Weights of a small image classifier.
Model: 12.1M parameters, 32-pixel images, arch swin, norm layernorm, activation silu, moe top_k, num experts 16, patch size [2, 2], widths [96, 192, 384].
Training: adamw at rate 0.00066, 19600 steps, batches of 256, held-out accuracy 99%.
Data: trained on gratings and oriented noise at many angles and scales, 98750 training examples, 50.8 epochs.
Rows from expert 6 of block 3, named by matrix and row number. Rows with one number belong to one neuron. Each number is 128 + 32 x the weight over its row's rms, rounded and kept within 0 to 255. All counts start at 0. Numbers have three digits each. After the name is the row's rms in percent of the matrix's.
# up: expert up (model.blocks.3.mlp.up, 16x96x192), inputs 96-191
# down: expert down (model.blocks.3.mlp.down, 16x192x96, transposed), outputs 96-191
up.50 093:136134105163133090071137177155096133167134093074151146179183146083143161167096104200134133155079084119119141148114123103050044225106135149174160131141169132145160138130162106181098161127157090134075113174086085135137091122123149115140181126083178113131107098067129085134125126155141097149
up.51 091:070137151130105093111137139164151147161123119117135158158127158070106147142133143156107148177171131146128170150151103139133147106131082158088089157150168097105098126167152077158104161113145140125181164131109138169159113106130131137106100096080138095099119085083141115117057096149080079112
up.52 106:142137166084101105110112158149154131174145141124120155141143078137096136124075168163067118182150141118098198132113098124156150088071086105073084131083159132109078160195112100128143156131104138081220144119117136149145106115168095113127116168065132121141115116141122122148102056166137070165
up.53 115:114160148156124095137098124143067143128140162146127122118142060135121135109117179139108101165126078135075119118054165109064089091074167107088096100114160154173098195144126098106119149138133163076213170153106139154092139085147132123118088106113140136139096096167117193086090069118146129154
up.54 092:181118141155116072164138054139161087139146161155124138150110150160149099105174078120062119112142177164126148176129155174149183071130152167163111141133181040152050093140120187134141153073129085127188156076103178090122101083171146104100129126127118166126128165179108125143095201149128146083
up.55 077:103191133105101140120119118118165119160132117128121134114074137125100109158192119080139169147137104112104119058163095179170144129149143152122186177196150117082135082115134140142077152126137126167157144122099106156148068145096169147172116021144063086172126123127161151120151132114091189073
up.56 084:133127125138122137175168077170130098122152135109123090143103125136136091117207090087082117078159149159142149119135161141157176084109116111174099148125180065130098110110085171174168128092125084122255163096094184088106035081149148150106158110131159138124116164160074130154107120127114169068
up.57 094:178173152087129201197136060146117114120129134114128112098088113173147095094214109101097157072186166144106119125128135146111206101060134083124092106099142105115130129100054139169142119095119144135190098120142174132093071122145173119109128184122127190137112156150085139176101188142113166074
up.58 093:169120131169116098105120150144164124173118141162083122167157148115129133180088142169174143175126144120058081148125113099127152137124177167178108109127138097133111122176240163120123085071165048125116140158087105160160183094127124063180137075132106131133143099127114124090122126100103146111
up.59 111:120134114161131126107136132157128144152115148136083147149208148103125122176160164134172133116131134095107082168104133076097129142135166105163097087158132108101147147184211170163132078052155083115117148164105096192190179129081135118148137098157123114142107092111131157066169147087086156081
up.60 105:147163111172106118140110103127155094151168149163114117112119130167105104122112104096066108157121129127023138122128126171111130096137151181139071155062211083095100112140149148113124154190114123132142208112108150082069090106118248109149096135114110144152125155136105147137106162162136193113
up.61 096:168094099161071069129145155099141153122146136083139119201138159106135148165157119132147152126115155119152139174158150159124119174158122176192148128175133115157154037098131126158111139091163096109066158109066090058167130088119148111129144074162140139120143121122094089088158158142118156133
up.62 114:107127120146128140119107176120077142136142140183156108119188067178147123166091144135139078173115074140097099108081187121083039132075111097112087107064172196128121172106151135081151128129178140094178130155131121163122125100168149113137058193128122111133096104174091134140119057143188149162
up.63 116:130152140087158171154107096149172135136117138129147115093100089132128109087156146130093121120135119148115142064103101158115148078093100091100113184086146113104076185136051111152147128145094139144231151109141172135058060132176126112114129166085157171133129126145119111177048112162146117112
up.64 113:144082144109084054107161139151127092181183133113173158178101121123110151108090124181066101158151146133147207138129124158148176150135108151138145113141151102167062122161100086161137154110164096119172113107084153100143097102142171101099093092054130111142139163156096137156110153146133054153
up.65 092:077128132120069156140164117098130111108116126170090127117122143109103115169134176146173155102152142114177092137186092093146136116144093159075143112118120140117143079107171116104065124156150138177135090113141113158147177156060113145131099081177128128126122083126154131132153135142097119104
up.66 087:131135117113142146135111130167095105155119114130169119121184145130130149125126096105117069138115083160084148087117157129099064186057111115158122180123180214137175161118145094112062183171151112078131150146122136180113106092161165118117089144093120093171124113113086084104133120148134145137
up.67 111:137176152106135138181118108138149145155125140112088152130149087165115108080093192161150186099122131142065121152093139156083117140082121147075127108152172114109119162141059101207132131126177160095119189145081147148078101115081170115144103124097148166115134173108172205132048145150130116089
up.68 105:116154113113137113100091103140135120144158149128171134123149078108109071109105104120013119198148120128105193119080080155103137072142087080163149140092162131095087201159089176126113149176108103108182167099119158100052124117171165089121119166065153151141124108134082118154096163163118118148
up.69 110:133154147095119088121110131149110117182108157129153118128185098118109139122120178155110094156105054140086112118077165120049074149064130085097116103093182177126094215131152136108091143132158151086183170179123108159075100103139140066106096152063138106180103111140135169123099060125148162165
up.70 097:108123141152061137147221147111143114097132127120144102141129074133144102124149164168126191089167130153164091124133103157146158100134073111078098180071175136117105075078081093151156122133143164167175099103111134115134078108153093175166107106140129113112102129119145133176121125189109155088
up.71 086:111095139116098092152177113149065141182149152125156179156129142116161187146146077088110132122105143138146113134193140153118171209082140154205139141200134121160120082146160087149118121086190068132133105122141104112111113053117154069105121096147098107119155179153102146114167163100109105145
up.72 111:082128164098127116065119131169156127198167114120153148145153091092081166117087168189107139167134127132111173144128099136111140130115074145082121162132176146132087135155132073170108166136130159133169167121099124119135103106173113107125096129047099129145135125099131109145102084170149051148
up.73 091:125109111116181117109083167112108156076097176116121200135130147094113090115211122134122126117078163118193146186126114099072127112161095103139145112180120096077145161159102120129126110195104121144076135078175123078118152189109117120125173155185169143106158093100138109088112186161099140105
up.74 087:148101140131088163166204122159174090167153131169131112125116123153114107091108138141070147099176131146104149095136126174139152097075117164101116139134190095146074117165066101174123134121155131161155131066069182129062061096147162120109090068057158140152108181142156130164091165151148104131
up.75 091:132174100149158093167055100147126122115122135116106109088125094107190099099118080048093109122060107141071118055075146149087092128075200113148098125073151136130121229138183161111148116136102068115210170128152125127067105126141212079140133187115128150143138127152103166131136119109121151160
up.76 102:199151102166165154155115090115117116107086197099122169090103105158147107143196110130122163123170124109123108230153115111115149175113131102083085075154149136135113121184086107142177058146108131142114154112154168132157155172104127100127159073230134140081106061103139149067128163095083168135
up.77 099:169126092169146120145120113114108123135172127118110099125092179135168145116130113129142110136200153115163171121194135085166135147153145063143087105142114097162112147150151148089175084124108124086187130120142118178150159122086122071092111148207156117164145150129149122127136134050126097186
up.78 087:112137133147128123083082165120163155144124125142148139132175099117136176145066131156108124173051109124105139053108127124090065124086155142118125129085145151109100169147153134110168147142095145111140144113103094141133108138180139091180116143049119128166138146159110090170114077195176095194
up.79 116:171129141119142094108142085126105081144138177145169188124113165113188100167147055132088111118117150154123106188129168148126173148117153154213143056165137091150103116154162117102169129099132098134141126087101127120132107053146158063095155092152089117115157201157076165134112216087081146076
up.80 085:119123121096090068167154124136100156158156147091148175168095138138151138146162095101097164122134124157183121111148163137151155164108135169215171120163117117138123054118104090168164110105195083115128090118117128028119102081085162117137072124130127110101156168136094133158130151150114149122
up.81 085:157107125134117037098141085134114076153138150130162165144103141109129129150115091133058072127127160158167179155126139179141172115106121143119134096153142100147069116150093152141125160113147110126185130094061149082112073080164162067104139097050138138113140144177096141127133201166117114139
down.50 100:132167169170119151133158138128166145121186126110095103154097116136062157191083159145126146074132144129123196141135087092137179098076047117095104105121113102125145142094063175181090106148150162141142164154065173124137159101146059194131116053126194146157152144093116121126072069124164131141
down.51 090:148153202132129041116167107153159156132117166127109134095059097113178104171115080126117100122111129099124140142149182097088104129121115127100087093075131076094120106160101149124104165115115135146100139151199133103082179123149150127145151087087097125106139078111122186172171118098113139136
down.52 103:148114155123137069110116154139146131147141131095133135116139131096133185168121096111167084161103123141102126123138137116097053109158126114199140113101176109111140139106109152110071177118145130128096163200121109105115165078172147082118182128097086153093134153112058151133136122082115163135
down.53 118:129101161098107131077162161133080122081118107096147093130092125126149161142175093163164098070114145163165098116177126098111151184125107142105153088162144185164130124066128164129067161135135116093113104125146159066114164103142072125150173138162104126079145098133102130090173165102133182125
down.54 092:152169083055152132137106095168162117144012127165112136069157114111157111191104120119074103177104089104096115098091140128140064113134128155174181144087170151129153115145159057096132137145130094109083117122154101144184133122123190131095146138155169107098097104118101176137119101115090104114
down.55 082:150165175128134173107136130103122153114138184140094135101091144102145173062148180127107100138098077099138164111078098143113139099088063074032118164079155157091113199156134119068111164109117109125164082136181127158126153150141095108146099163180152092108092054153181162165128102127078133117
down.56 083:139160115061152137161149107155132109135066118149143157092122150101134126123110080096100118155111053130118143085075186119113097130150138162131168142097118166157137178127142067070134142140103076113067103165206131165141135160136167112066137134143140113149096064143114175121150152137127098127
down.57 091:160158087070117112194159125178159104104076159117174103094165095054144148129139139130126090110133106125139112124079177139112091174134156148138147156053129186160185159100163066102129118113119102115064111154172111153192108130129170105070178147142141093098080081118116151144144126147147111170
down.58 095:090158161089184140124064070128104143145135156121110135125110152147124116129148122086074093132108113171129127130158153118128113056068132160159061103168148096057126138156126173132129104159093158115192201118079130096135115075165102139160093105116156136137141136107110197197073137126112148045
down.59 107:106137147129157094075103108138134174178164140136126137116095146130084118142151154141100111104117109135135140141170152118099142083104130135129106093166156088085114111095126171148101121182149152148174170135012091086106115060146088169143096084036161115162095189083125145143110126108129142079
down.60 097:120133088099148106127118133119127086128089186119130137089211102121145115138098120097101085185129082130077153131081128195098069102089126143194176106093153180116111154149142169129137109081131074076124096122135108154115114092118093119106113154187180114093148117157117179124125091062103118110
down.61 093:112129092109117125149156106145165100154099116139069180115128147166143114119097142139097131145178136121121104145137131110169112147178137156145091149176119084147155122109107093125129058160087118112079161119107151150147125166058139097081122102098206118152117153072128144122115111100099014154
down.62 129:126103157145103120109152175149106104074177072107159091115078151112097180092170139113209109060109131152167115085189061102155138151127094112104149139160153147109132149063140195158071128192127149141136092105132153072110143103113114134170172128168117124139137085154164092096128144119133206122
down.63 114:168149113097099097175129148091150142111079127133152115065132076097167152137122122099185085148106069108108122078069155156052072137109137101135181138055123154132148152121125079070126169082142085103119103218200093154117131121157168123094131173124100121123083087138073173127208140090130132132
down.64 110:176117115103144091110082130183149123188112155109132145103179150106134103191061041121084084164080153131047147122133132190131105093139145125150154097094123099126165146134088138127066123107135089151107199107101145151137125074138137087115129090095126117083162195153067143098090085101103138126
down.65 094:111163122163101055111142130150106133097153157119087139098092094100106136058143237147143099141067102109116122133115118134122133133146084113111105213160150150094125143145122065148126115121149150125139129145165095132200160158090087119137088087141150115134139107107185174121135140099066154119
down.66 093:134104087189091135062188099180109128144169094141172086148127149162119160149144106101149165055137133139138138114176068092152172112095097134104100136146175153139138133060166163130102138157112162152145151118087146132094132079140066129149141108089163097200101170109172083084145079105091114156
down.67 107:145070128060145089152154125146111158105126157124224117108128116109128118127109121165166104140112145153137109170074169110075122153099038123171141077065131166157147149093089107127076127079135112131086150164199143148144119138151136140135142109131126125082068120134080150109193144104121128120
down.68 108:180155158105102134185105181103187138130087158113128119104160110152171163178111103081119047143128080098077146081070128185060104113139158132135197143055141159164114125110098171121116174095173087104102102175121094135104154141186190127117137156129105142134109119148064156135163111105144128145
down.69 120:140102119121102102084151110115078128087140109093200106129092128145105143163174095157181124094112158170145141134116077132106159142124085120117148105116134152160128101071089206120044184130116122131121115146118157062096150102140091152156143122127098144102175141158081088080152141081125158120
down.70 101:134160115086158042152135155161176126113136126113135111066105100069172136060118190135142109109048083101151144076132181120086105121119116091077133169119154140080113188099135062144122137126135159117127110134197131193161097136124148106112115094173137101144105032149172153113116129122100144107
down.71 077:104142069112176101098082151188107118197067174124147194100159152068142103192102060135055114176127176088134163124159137079147080137130079102112132107088124095112157097151118116066099104140118110131100187079093145118140150133109166074112124115097169132143129133109095109138099091169114074158
down.72 107:173143198126116054096140125157140143150162159134127129117105103086120114177114112111150116111098128145097166160119120139095117087129118088139121083079172075093130144132086138117083152091146104125125179157094132119098168080198121130146136094121121148114155145133084164135111099047136140142
down.73 091:111175079124111087161142084053132109144109118162082143081154099182147149106066163142146091136163124105110099076077158084106071100139147184083135185091131131162177112125136102093130126154124111133076063178100081134123141177115138130119123108128120113158094110103170166072167130157106116127
down.74 083:188147149115110067166137128144198121127108179101181139088155100065163094151137134124133105170111091129106179102096117179070112156102104155131170166070172165130127141102115023107100164071124080124105116087212115161142148090129170095068188128139168139123116088144085189114126134102098120138
down.75 090:099181075113127142142151147106097120132066130126151100126156130116127146163130079077164170140160111138131067091100135158108094092109121110182184124067131161130150102142102231107131153114137082146138087160149091117105110143168119128145090166173119098121108079163151164166184110059117163165
down.76 094:127149083070143160154104060107086102109139128164116163123131181159069137114126180110117151113139127170133095126142208080134138114146169165081121103155147155144148107101132114117115138154134173111125109179059114122176139113132116150144130082086143131127058129105156149075115180143103130084
down.77 106:102127135074139185126091127130133167120132133113119133112064118134071166157190053094117144141138134068130145092167136094168115171151170186184159181104096128137140103130108149137115135117105102097127134179137073184206149128138080144137114132154075133182162138062072126167156194109120158098
down.78 092:132145137168089120131131148130091158120177155095150107130140115130124163167125125122156076106117121140131153132137100118095127094110123082176137082136159094117131131071068196152085107091142105145166168164072146110110148071143089146149163114084140123118122149103101128159125132067105164172
down.79 115:117150105072155106150068092125119087149074144129090162092199155145154123157102099117056128159143136110091136124126178097151054120136163126151138101141149133148151087174131143124171071157116120080150132094063114093199120129199145116137101126086166111127140168104092142128073104154129099102
down.80 079:154126066063172079134109107146132116152041156095175170114176126108195103162104060145104126155143154084137147097149133085088114163133125129069164074111099089179181122170112122104114093140120132140068178108119189179154175142096140108075123144113181147112117124151104147125112110184116105170
down.81 084:185139089085152116135118089139176107189042171148111154063194138109158125183111092156076075176100130139083158094107128160122070110139102118157155145081131089152162070132094125128076140119144066111085186152121110121173143119124154104081172093142166148093166168169064158125109076123079132128